A small image classifier, trained from scratch.
Model: 1.8M parameters, 24-pixel images.
Training: ademamix at rate 0.00155, held-out accuracy 99%.
Rows from block 7, named by matrix and row number. Each number is 128 + 24 x the weight over its row's rms, rounded and kept within 0 to 255. All counts start at 0. Numbers have three digits each. After the name is the row's rms in percent of the matrix's.
# fc2: squeeze-excite expand (model.blocks.7.att.fc2.weight, 112x14), inputs 0-13
fc2.2 010:080085128081124118128128139091127122127120
fc2.5 012:128128128128127128128206167148128128128139
fc2.6 012:128128128128131128128133098127128128117044
fc2.9 008:128128128128129128128131041130128128129107
fc2.11 009:128128127128133128128134040125128128133144
fc2.12 011:128128128128127128128130038128128127128129
fc2.13 075:081085128125128079128127135121091135128132
fc2.17 234:080106128077128112128128101092110120128126
fc2.20 006:114104128125126056128124119118128084127127
fc2.25 018:128128128128130128128125040139128128129141
fc2.26 019:128128128128127128128125142126055128129178
fc2.27 010:128128128128126128128128181127064123128095
fc2.30 008:128128128128128128128126039120128128125129
fc2.31 301:094095128080128136128127109084094134128128
fc2.34 006:128128128128126128128129188121128128127195
fc2.35 034:129129128128128128128127136129217132127125
fc2.41 008:128128128128128128128133039133128128121117
fc2.42 005:128128127128126128128131040126128128121110
fc2.48 012:128128128128126128128127041129128128135109
fc2.50 010:128128128128128128128125113216128128128120
fc2.51 020:128128128128128128128125038130128128127132
fc2.52 959:135170128179128128128128128188138128128128
fc2.53 005:126124128122125125127136039126125128130129
fc2.55 036:086111128071128126128129096093106124129128
fc2.58 009:128128129128130128128213148149128128131128
fc2.65 005:128128128128130128128125218130128128127128
fc2.71 006:128128128128126128127136040138128128120117
fc2.74 097:086093128111128063128128121129118109128128
fc2.78 005:128128128128130128127139042131128128115146
fc2.80 030:161159128146127192128136127136150158132128
fc2.82 080:096088128081128118128126112086094126129127
fc2.83 007:128128128128128128127156213138128128126124
fc2.89 006:128128130128128128128135040122128128117118
fc2.91 008:128128129128129128128216140140134128128127
fc2.94 008:113111128149125052127125116129132132123095
fc2.95 014:098122128118128120128131047123109120127128
fc2.96 011:128128128128129128128128038130128128129123
fc2.98 022:079094128116128067128127126130118105126130
fc2.99 006:128128128128128128128123041142128128113126
fc2.101 007:128128127128127128128128041125128128117109
fc2.103 011:128128128128127128128126197127128128129071
fc2.109 160:120114128139128103128128128210148128128127